config.toml
model = "segmentation model"
dataset = "larger renderings of crowded toy scenes"
train_examples = 90422
image_size = 64
crop_scale_min = 0.8
horizontal_flip = false
color_jitter = 0.1
num_classes = 31
output_stride = 8
arch = "convnext_v2"
isotropic = false
norm = "rmsnorm"
activation = "gelu_tanh"
mlp_ratio = 6
inner_norm = false
patch_size = [4, 4]
conv_stem = false
depths = [4, 4]
widths = [96, 192]
kernel_size = 5
init = "torch_default"
residual_init = "none"
optimizer = "adamw"
lr = 0.002
beta1 = 0.9
beta2 = 0.98
eps = 1e-10
cautious_weight_decay = true
ema_decay = 0.999
steps = 16500
batch_size = 256
epochs = 46.7
lr_schedule = "cosine"
final_lr_fraction = 0.01
warmup_steps = 3300
weight_decay = 0.1
Rows from block 3 of a small segmentation model, named by matrix and row number. Rows with one number belong to one neuron. Each number is 500 + 50 x the weight over its row's rms, rounded and kept within 0 to 999. All counts start at 0. Numbers have three digits each.
After each neuron's rows are labels from the 100 images, of 14848, where the neuron reaches its highest value: "lies over" is the class under the peak. Only what is clearly more common there than usual is listed. The data: larger renderings of crowded toy scenes.
# fc1: MLP up (model.blocks.3.mlp.fc1.weight, 576x96), inputs 0-95
# fc2: MLP down (model.blocks.3.mlp.fc2.weight, 96x576, transposed), outputs 0-95

fc1.216:542430456497499475453523410589421485491373500464531521573473457511471465569466558627508558555452439498496498518538488554494526492535435394521592471495542514626526519509627489532493472532529489470508433514556520487524515608480483423467483476485529490444594499532504406520469590494448538515
fc2.216:493454521410430548390519509486528446489573610554487526505523520537482526472463535409537518540487622624538456507559449461558444620536465542511575567453512507523378502494422452541509459510494516471515533489525521560511493486500412505553567441523575542470470486424447528468581537453484487546
lies over: dumbbell

fc1.259:520509627474482607626514543545465473470548435461533478510539548481464576497461564581435522519467547551582458542502503482568500520456525485528478398526538464487517538516541560566518504536509462599557489482462463502596483509505519497474376529481507502536551564417452554407624586489472501482
fc2.259:439507496575498459455510445480473608495527567541597544440522495498470554463531370598574498568552486499501476440421519496556472381517570523414461508441478545536477457489459408465469517481579517549458485381436589576530522557546438532488523533506516467535451506532491558534465511477553474433
lies over: ice cream

fc1.434:557521566461389535513464520576451566553401470466490539468502441467598508436473479590505583552496489483481573534475549502462621515506572435500523613473512487546513473524458456448461515479476663519493515463467416455594470525492552455456574455543485475518549550554498443438532466474497516491
fc2.434:440558486495440574562571543544529498537435363481474473484537491543537474534467512485516458422491472470429496547536525488506533578537410479518444450517465422456531512500518611547517503513470410454538515434542519548519466480450552533521452526518505484344607479489583405574442571566448488482
lies over: barrel

fc1.258:424480532484512471474550415502489485419504537574465500405469439462493514473503556419539457550558510562471535537568515488531514530497464437469497491414440468587597590526454512504593510450491550496423536472491412474569531611450544606465459533492500455499435490457542418511469485626577524542
fc2.258:442598604570579529534492481475516457642454566463474483470489400495488462528545406576555507512569487539486429471444419493555425467519541512473480491442527482518475534448479471451510560493418587553437628480493479545416528539528519479496506496477583529405530488454492504565484501568527439506
lies over: rocket

fc1.409:598479535474459600535485455521442464498495464536567445465484564442491444579501531542420542500509538596546430562553474519565530516389484401534517501459454467537495422507576514538481502573430466544431521505495416506545413463472511503425424475434500471494441562500462464483573560556457571597
fc2.409:526537504598489474485505441470425570443529552504469490511475565444522500462562518503533519489491476373492577387421574559536576387539468449495525498480450492551515419489440469479489539591594512486524461465465576468479414550514464528394468491554507500573497500638528470480480476453534573477
lies over: flower

fc1.195:596557471455453443510436519509413511478496577537584568522462387547381529426518430534520575464439458522470481411490523512502510504557449454472530550592476459526451560544413548499463501521559468531548488482483505445547524510500472424475435466527468523508385562446573527450423422529497579514
fc2.195:506491434579470514448368410517591537387501459510476538536475545495525505502539466572433450545489438483566499469445499544506519456528491526488575509454495525538547428476445517484375457557509530438511503517475523439555425530496536515451499503486655498524522595600447410502519399490496468524
lies over: trophy

fc1.296:591443497447421515489452419506534480483501429476484503431494391584460529633513469457478512597530527460505501503519507523506509473559504574511492461533449529566365518538612495520386475567486534493433480434498524441543463511515483449486511436490526552457549510526524535494514561571355435486
fc2.296:478515555484506506467498534543498465522530420481475466494460485554517437622470596469424432543521545581407469516428469516451534521469539476481482528465430498476420497491519545571515517532448503504571545543555634581444360387515506562527500455500490534444492455425470480480538547567411492574
lies over: mushroom

fc1.340:565522533494407610485421491564448591462489454560546541459474427486480528428485635576541596555465549460501560505483538402463562493569499537552479583455510461487444495525520516443451425516490583539597503487547479487493466629487480464475516502480524481505541488403552514426511509496438507517
fc2.340:461471513534538471547515490456486485508480476503554503473465477482390452469568446599515551391510480460468531503590489548523475411593435506559442466500590482524465549428429532474488484418533560528488461410509425442493540506459496515507538547539487525571469634507575574539427552522546451378
lies over: snowman

fc1.375:513399584547519520496566485585612542448474477530448506439531526551407547546483573514543476462407504546551470641491439502483463496517383526550538481486470448516496567528454517519474479504423552509593467400444514443474490517427509562535508610451514503527485551490524534471554543463580448518
fc2.375:426535530463499403604481507498460538537470493486538509506458442484505513487427403470571532439521412523582464472555434441630541519468465539531447476564506511511459545457604468509521493446586417542492477529429482538501486549469531506603566479469461549672482479437489445523500478528511449511
lies over: lamp

fc1.82:547400520474449581556504498610445425540567459522576470463498522461486531570532453554446525536495578505539432567528396538553461526492483420529507493456509479433403474532575501562510497539448546567516494559498443538551486461483532516449366518427476466478500557528452509532595514512386566509
fc2.82:452566481576487428489515437483470571412535552535499485412459524450508487562555537504535572541479487403549550436517520608536515472491525510460509485492501468540505435464450456491467526462569536491475518454453691421437480431520466571450469474622480527527496480614498532511473498402513525514
lies over: flower

fc1.60:542474477534529588485546571469464485427563498545425453416454439423483564458532579569489436514542523628454519471545533544504567468558538461504510478530459494539456508501495551510579456547455506511417357464556553435533473515470401504517461538456567496508543592425603520545521446527475462487
fc2.60:500508466495494411530477475472496494599482420495512553465469509483506460501511479475360424492466555492508545461425449506498566463502535477467489480537533518457538577472546485476545532580596519671487535538487510547521449477571568518457537428433395528344504548601463495498524464568493506488
lies over: trophy

fc1.456:554519499551469577459463520569483364424473523494460481485535423405437554542566502518460477554502558549504483608431561554555539594521521622446471543546517431625527443506569473511539435568498487490510471451539501505491536584536463527524467516422437501494544449490588512490512485526420518492
fc2.456:462520599485503487578595517486522413583528542405530501528493466514505424589489523495487502537502531586457557466452464522511488435517490404487483415524450413434465535531497501503485590575513532556506491562548501569486471509461558564533554393484470543319451461455493513521505528560453539446
lies over: tree

fc1.329:450524522488527576468443518565432440467365517509443507438565426500523540444521514564525546629499512568546497495470591546489581591418518496453465523504574407591505506594447486555481447484462579499548489473531446447614456519514508463524468531488410449499550496448558500489510472536464531483
fc2.329:420524596480544526539566509476495503510459581562526507443463428538534452518488501481515504503573440534425587434523505484458500449568523447510439458532470472492564540497494482454528549556486513556472571500500519602536476488462493487486503401471396517290553516536532611550405502533520499472
lies over: pine

fc1.154:543498529533516503493584587500483423514400416491462392459533528531460399540548510574470506510423562509500505470487428534526625457473516537537515459549451529496433507539477509538566532592534420466509479480483493418536522461539450485641488553397421512489473499414559553487508504506555437442
fc2.154:455568448511502538547547507474499511473488442527490487463454471478511543549494533578471485338507555412505518494621475505490546434617482393549475501528536535499517691506511505459517522422539494531487521530472484486467452500522561487502418508527447549331480556496501511518464483528446509472
lies over: mug

fc1.399:541283563496515535487584398487481556494518464495519470592508462438484546590488500429455578542533548485552554527520441567498501475546453513468535516578492517601460523547617534528493516502500541558498529451437450513488492555490381445484446500517479467536480458489507501601516459529479503539
fc2.399:536474479436495458468456482481454423489534460510526506563527584378442448568500511438456485491400504496604508573514491478497482566460447612530443556543573460544459463462530496547535498513614472471472477555587556503551523417510454421463501441530544534523440560504455414482606475510479531405
lies over: hammer

fc1.530:518447519485539526525425523490433399502445548466471491450611460522468463482436397494423519516505500502500559474526522495515518588497490544430506524519427529507468499558530356619498509465488506516655451581547504495497484435487485517550518527427415483543570456458585523527428532491404555517
fc2.530:444461458454524466563623528560526471592550442506478570468421429480514522425541501506480386476504422454482584480471508480480520404513461429541453500515572514485584606572494583494454495490529493484568501476487452457443466509480509533492463492462364519433514518539527564596420489457524547557
lies over: barrel; bottle

fc1.125:582572541493560604470439479568432522541569494537490522437548376498567514504433443472455511506510499561436484509453461539455515506570403509437534423460646463548517532517501436512539526438377508545540496406490500465452519470496487500472452561521435519519500514467536537397570526427467483495
fc2.125:531402461411488416535535499456446457498494447532559527457395540406486454419557484553538500475482423523530546507554471486502526478392519564501435490537533461494434561467546496564477525519633409556435486515527573543504530396496469516439613441569472522487486534547510482498561482572493547450
lies over: dumbbell

fc1.448:524394523473414537519566451520477468619500521489465455602512528517547494521475488410460451474469534539427630486426463508434510515513521504458529373532640456526458531474536440591499465517470494479459496437460496530466538507488502480541374548496444457444505470574478486485450521406450450512
fc2.448:565454484515473523469493406455541491479462440451455526490476576378482467440481453508479546545473473513588517538507471504516488552474527570506472511497518485496474455455488438593511500475551504589432441543517569431511638395523501482470568471533559525676501605517459451479550413544494505462
lies over: trophy

fc1.471:455394442538537524558600388540481463541476497506537463506513530465472464607474599490521430565483543511665521508549553516514530501502459473492491518438354532566455531503493491469513408495461526519488411509525499447579513531477480526470429444499491452410533426449581505462519526528455501561
fc2.471:589533545486469492432455489457457533488415490475454561465458642446522508519475450475454471490412418509548522473458533428578508480475554578523516488538545561491500441511501433542563512501547490471443457454488530448563619497549420534499546414536545548360491538513477612490559501577551497516
lies over: trophy

fc1.362:588568540568487517496488429494472422488421419644515461485568449456425480613516491529568566573475512502599452484518551489538573497457493489490609549463474479498469447445526567517577463480400580445410528515524439453516478462488570560455528485545432508466432539486519470492523484507482549504
fc2.362:550451461509436429480431448486464492483561458441483453522599592497493431452599532548431583481390487495482622473442468517577573556509420489561563462519489492517506471524552559503560518542475513507522473464493505342444503502494556484433520492522553474528486503618523473433464493482580547525
lies over: flower

fc1.34:510506605517452530485545529511482556613501526512614431524486452469525470527476546499507524620518476555421482489441478491542658470610577520452542538531562412474396482562554453494476470485541550526556445394466525532510533489546455455501528501468516505514504490518507531525476564421387464474
fc2.34:476479543441578428542603489498592338476544438483529514477486529516517515511511465589443506471420455565489547545445475541533509570542419418466503489502515478431572534549479545563542507463413448532480471524570452383391513427478538566540500492468554527501444544482499527545416528501458470521
lies over: barrel

fc1.179:529518506456410545498476524555405465526519518550467483503402461515517456578488500511456528580569480524496516507475352497478515470568445519568549510520408420575432478541488441514526482491498460412566531405452531525600544503445470507486557511457573529502547501550509511506470557503398467345
fc2.179:513458615432464552550548525571475470523480451459574530489570577599519503549457468517517507539465519545443489547506643478421490461488507474502405485576403450465579509484508459430474493578468540447462504537500435549582466509501468423420479495518548508611484440501542418446495466584487477461
lies over: duck

fc1.397:525453436522562527498493558511417455587515504552449483497479410558542503543505445563528445504498546492538535481527465421483550558554453446563556495551489490410542457614464511548534472488445515524510523475506371556533496428500577509458385527377450537499522450424493432480524563549494498621
fc2.397:528547550524437546535568539541415550587513457577527526462518494506484479551596564458545512413474481442476515499571612438404500381556514449522562490613473470544541494496546542427509512425532528480459469465469483494480483540555454453446405508509455482368540417543556493503451463519521517463
lies over: mug

fc1.233:541569445526481494486540373581448477530460571517501479451403510419561451564538541461474534494544533461562518472529446528475575472642517458509599570509407484498389429492446464514576522507474524459468442511516520537591521426476583484449525493455516495469547510509565403441474514490501443463
fc2.233:512490628464452496494536435550430502627565515467540515451583570532479481561523443526516480535453513585457508534496574506375454409470583453502456478559427566496519499487591456443567528571498579455454520426496471436472497556544457460478457533483548470478469402481526497477522488563561458553
lies over: house

fc1.442:517542518507396449514492425535438425544596501552535496526439457489487452497538486483532497520491497507445526508589312520540461539581450439528592451476474378473517456528421517474555521504467587481510542517480517528540546485432531496511389556445432489571538486539522436482477554494475458407
fc2.442:531506604596485548540513465524466462554489519447517420548527540485532482496546517530467602536476486489501508480557517532475498487450544506489482429521411480493507475472527428463485480422487507459465481525451531398451547500487442441498481472575576520784536469507543520448503476497529522458
lies over: tree

fc1.531:616560504470479596512515492565514474421478441593469483426385514476459481636563473482409510512461494524510475468508418520446522519559459593545619480462442537577498508507433500512560468518526597455435509525535446413543496472440575573478471484557464494434532516489527494551519467469508457475
fc2.531:591459468581448553479503493562459473610606420470448421514633511550532470526524602480390538480375572540532503463517464487484497589483542497503516452580435512524500448487587546473543498520472516480554554480471525442452483497532494455458499489464538491406489468542499401470572527469539504545
lies over: house

fc1.126:572538505502397457511474424540495415534552459535541469576398475483495468536525516550527519500421542467453551437508378508471516478585425430525474470492495469519465513526397519563499530459499556401431505464524462501562520460459432483434455454512454484437575445453572386492489493608442471439
fc2.126:535463572595435487507492486547400489641522486536488464511623467527504522481550548522419559444444533521493480467550522510542478531376580513505528422567415547482510469519583489476517469468511606490477496472420556458437526537544431433479492527496542471428556469542495467431475514540613496447
lies over: house

fc1.366:484567513508436479549485351459452377543506545555516384523424558483528475546522541490497497510519538570493462450510368510522489544521470497471645506479519502611468479555541535605481496485580563472482541497521518528557506524477484508434463525526538433557541486537523515510466584555505543398
fc2.366:507535523518442546563573506508364460577467526527461494543581479470532497520483533445476576398551538441498492514655497460518565475440544488539474518554451403521424527465598442483508496488460479432506509516460534554489497501508514412524513516536510492646581428464524440444429451499517517433
lies over: mug

fc1.203:582568529506516538496575487523481449558495543596555405496497446566403501520461469545576545541536461557555522392457478422520605535463543510516540615528534485461421492508519572538531474445524528529612471512398453528538482500528574582502458463410491520489482454466476479405533513478446470456
fc2.203:492487506472472447524483512534495468582455401483570554513443498458470516440494403575486507466487491427507479529425503579607527589467439585440541380507490444378465554573490436570556470462496448552457522488517444466507495575485522561591552534514568487535503524496485482509522499621435488566
lies over: barrel

fc1.407:639489528421464503499457432540424557503518555494448461459409438457518470524482467525561552532474522487527528475520417466503556499464474395526611563488407447575428498501557502580509487506509427453464414538496501540665550430499500448452498480434486498506503520410482447480470526462495447458
fc2.407:492504624429451576562568492521404492613496510472545518477554558562503501526540458411541516492479485455457522474560614446432563459419537471514499496571427490488505481518539437488564532565457510441449476456489464468515497529491456461482498463531533504643508392480573460434478453616503493502
lies over: duck

fc1.102:532564541526450513440448451509465492643482436494668435473486404577528467487452525533410562577378520508498515497435577507526592452511499483487504569522592560498547462473513548555495491425442533474539467481470524500502550537498514462507439511481469521480499518428520502359479512447490478524
fc2.102:495502665492561419595535472540549495518484451450518647418445434524501500408506390584509517548494438531555535491399485480463488504531477503422467522496515508446536497499544466554512548467506414503436461480476449512465596486515551598468533513428494520562483453463466456534504434528514505569
lies over: barrel

fc1.325:506477472532560503553455460501460503498455476466470500523447378424667559502468432515398506498502504477586536560495509593441547423572533538434512557496474524536452509518540521569507469473498636531518562531525478628430455535498474495532505482524523476541582562458541474513505593471518576531
fc2.325:467455466493520510524503541553508490439525509504497540448449519435470468439556475487658461470489452514552529526552489480502411497482439510579521510523589508566523569470522541495467490490577462396476504515475472456476530516481469486458521451555475538225556462511544497542459534454524519527
lies over: barrel

fc1.54:611599534526421534474448501502474482448554503502565456551463466498541546555444517479538578495567530442409466444444457485537523511511534488529610490502552385581532551558551426580485451459420512494455499436463520485583494524485510539440433572427497529539542597439512478545606501470489523547
fc2.54:557391456435458485433578481511521464472520496560556490481537560451502453503457509521461470448503448529492511510515508500490503484414555532460408539443528474544405495581453505553497519579566534437505471421532607487467520489472419528532556524530612457710470532464510478521522552446523501444
lies over: dog

fc1.264:454456524450508534553478488516474511457421486468484504492555380416578559430503563494512522517534533543548547484521504563555496385597448499488526417539503493583507514530530453613515478469489601506437528490499398480500448626504514417479378550575486491439489569471553523490578494519493462527
fc2.264:399456557489482392516536543425505439523448496482578494488427529446446407509513478518574523558509525572457495548422490495459448525544515474526439499468535415464453509442486476486546532542545534559474614500567571615522497421489436461540548494552514576361530561540530526534524528562481435466
lies over: pine

fc1.142:538474644482524527576605548569582490462494619595475478433491526455532604448540487465573461476601469557464560487484488488523473488485504507482593448463445457579479572482526465552624514486434504519495529549463468496584496560493537556451454574512486501535484556487489477464509519508457405493
fc2.142:516509427493492409513418468490472584566499446436502522449451487539412430510477476445453420543508501486493486491412464491515522538447549558432485510449506517503409467446480527522481570586556485642539441444469539543491539459572570572539567517460437506623508457486458457481612579529540482510
lies over: rocket

fc1.281:502360497504528572517577572474429516601508545549493474474510532477497495502481572588501434495517512542524588448529397489499533442534538533572523445528527509416495447552530462598613457579429494573530500402448472503480514534528494359480480561446444519500494483451491462472529481467432464457
fc2.281:512416470479468428465418540478482528431507465609549484535420559384479492444605567467518543431450414438508547520536579482413537476470447531526511514569539472481519494544511555469455446479589481507422472540516543547564491517478390445455520478571443515481507546627571461480528481494507550468
lies over: trophy; dog

fc1.469:535505510419534511496489490423467434513487512512493572460530398538521474424528522458460594444527501519497442505519551403506601527569511457429478499565536524494501553555448535427435488483543503539532468497426486494526494499512542453509415574482404470439431465537551434422572344463419589527
fc2.469:462543503471462527501402592507528456429527444581573480543443591473500487501566501546459500516558426431456553506556573533384453502561498530530594531497514466491510445450468525448503434477476466505497455454528514472556412461444454465540477504542561520316500540571572481553511408510460484491
lies over: candle; trophy

fc1.479:514680520510475556416505525508532535494517470443366403565508449647521484566521591526471504490454505534529548483482471493489549531544518518493506422629543448632520470527547456472470511463475490511470495567422467541506468553491560447492550518468454478527504497579496451459518501502476501426
fc2.479:453579438508446466500457495487468540433534539544365508614505573472533461523520524477459542489500452555494409469496390456556474605499569531495535516527530467570491374431552458457551499495548498536538547546519583513560480428457443512463554441527524533425439551587484448488541476467434434503
lies over: hammer

fc1.435:478471532526453573502482517658530540545497505571527624465474451425538579475498576493538500441486473513529524530485498365482513498504532511501490487425475517417521504432484475525495463482480593606510505390389451540496455644496526402457551476544463504520499488467518438532507552499466549508
fc2.435:511562517541541512545491519560484458615573402552493518531459436460516491457538571566451527388454438394463438496483531600535463533458461430472459516468532505483400567512461556496488546444557598492461501491511537517480467447479502502518496527486508487441552500435511354587469605529432491464
lies over: snowman

fc1.150:521523477546482521475501544625439448505435491498522519465526469466416546597601593595539521494519467475476536528451452439561558454502562545579482568522497379551444470499527462593465485533439503485557515390554463568552517608525572459550500479453446548460465514440535459484522442495462448490
fc2.150:451517680447512483532561589448515425569486470517571487506427539524518455502521573522467546487529439555476561480475538464477511525511432491529507465538514437388485515543517573503520496511509500547462446548551476541538411414440485524490531463489404543323505455492570538524457517517452512425
lies over: candle

fc1.149:523493481535476558463487547621525475515556528527513489425453406437495492537488470593420467555548585568525466441476452553505650483445471471521551480544440467468399475517538527492530469530529562516454410518479504433524489482556494422550550468467522538533514514465627557542515513509360444502
fc2.149:478519519521533433475519549550471480526501424542503544496471503448538496523475578511429423472447515551465493450425458534487525500510526516452451508533551450458463611496549498512466560504528477541510550521514602619509445435487466531548481477472411487252475461492464503550515588528445557557
lies over: mushroom

fc1.284:547478503516464527486451520501482481449537504457431477538496425555562476556387509518401548475484411530482602435456541539526514458574550384553577550538511487506546529556586429565537513564470459528410428469392558497519463534476466405456419530503603483485537523533538455570498464478495501456
fc2.284:604404472505468444417435528528576430511501469571436463611598506444451492418453542458465485529421505609503496475463469503524448643533398497548548516503590463454443486470513507482490450452569510574543488485537473596531486474462496475463562511494504516426483577543506447534534537484521521537
lies over: dumbbell

fc1.527:574503520510467508496556405423514485508553504496477517545444489414533454568510527533488455466494433533481517321497482585466532547440485366509547472505561467560465511505472552682479469450454503433426506448510551470540506573491463494439431512522514429566571518513456425504490480500502487508
fc2.527:527447376521446477429425478469457491504469452519490436561631518460396432495495568395536485485452590488558482519528463448499503644491425566588509523496518467503431492450470513538503488479567500478535455475581508517481549522478515427497503517526499518658521568521486468454575496524527538472
lies over: dumbbell

fc1.403:551444538493521481495467502455420431545446511479469488512525577591474448517491475565447409471399544535551603443451475534529528553494465463453604478596444483524452494516442492620502467541508468495596429506565525451516556430515528520605434510430419461508512488391540504465515564457534539494
fc2.403:473486432485469593543551499501490558563424514509488553475552474510493563469472499513558488416521557389492551459626495458527477397587488448560494484539530558527524605505472496445511479502557542493515546457427442479517519589538494495465448497489408515284548518483507542520472464489500508465
lies over: bottle

fc1.499:496525480521583436550514469504550445559504501498526531499477513500557497541489604505509505494537502533421564522548500596500516478485467442538465519456413374688547566532617445536494500519550519541415517496454458501509478536485528344410472458617540487506482506532547513485479514451486483506
fc2.499:453528564541547600425452480416468506613455563481523516569555491464462514603486514527523563458548546550478441529533425481610454497562481547516461492439536464519398514489468401507549503417480607568541542502511535536502522517513486397504488496489532511416549514422515468466438523523482476376
lies over: house

fc1.455:524511505441416525508536460536395525555560519568489572515477439440594552455483432567460453513572470559520501601516543471449547485485518466504513474440488513511463482550427625540541476524462540526538538525401473443512571428488624494538505424526486349492544476498499457589557477488536526504
fc2.455:455482503488478540503447535574492543465511422532534587427480475527533449510525515436563414512527536367446506435479536491452578436499461571465513523482500537511533460499523567594504539477492431431531551446532556552491467508428498565570411512505454503368483382438552496538540526539391553551
lies over: mushroom

fc1.48:529530554562594505464476530516487451543577551547534527517502516547527577545497487502466477504493528539545535458438436532483556484493395551525545564483414477475407496499486487556553444504471514590531415566527450429611553445461557431553475451471513536440480459405653500573514553438549534546
fc2.48:378529421423506504540560523532531524576512449495558494482523546549515458635553558548515452448520529477448494531521481558528495517599482481473462495487543464474539580515463595479435525539446479557511505490541519523457404514507594482499473545500438466302412477480461443497498505497413513461
lies over: teapot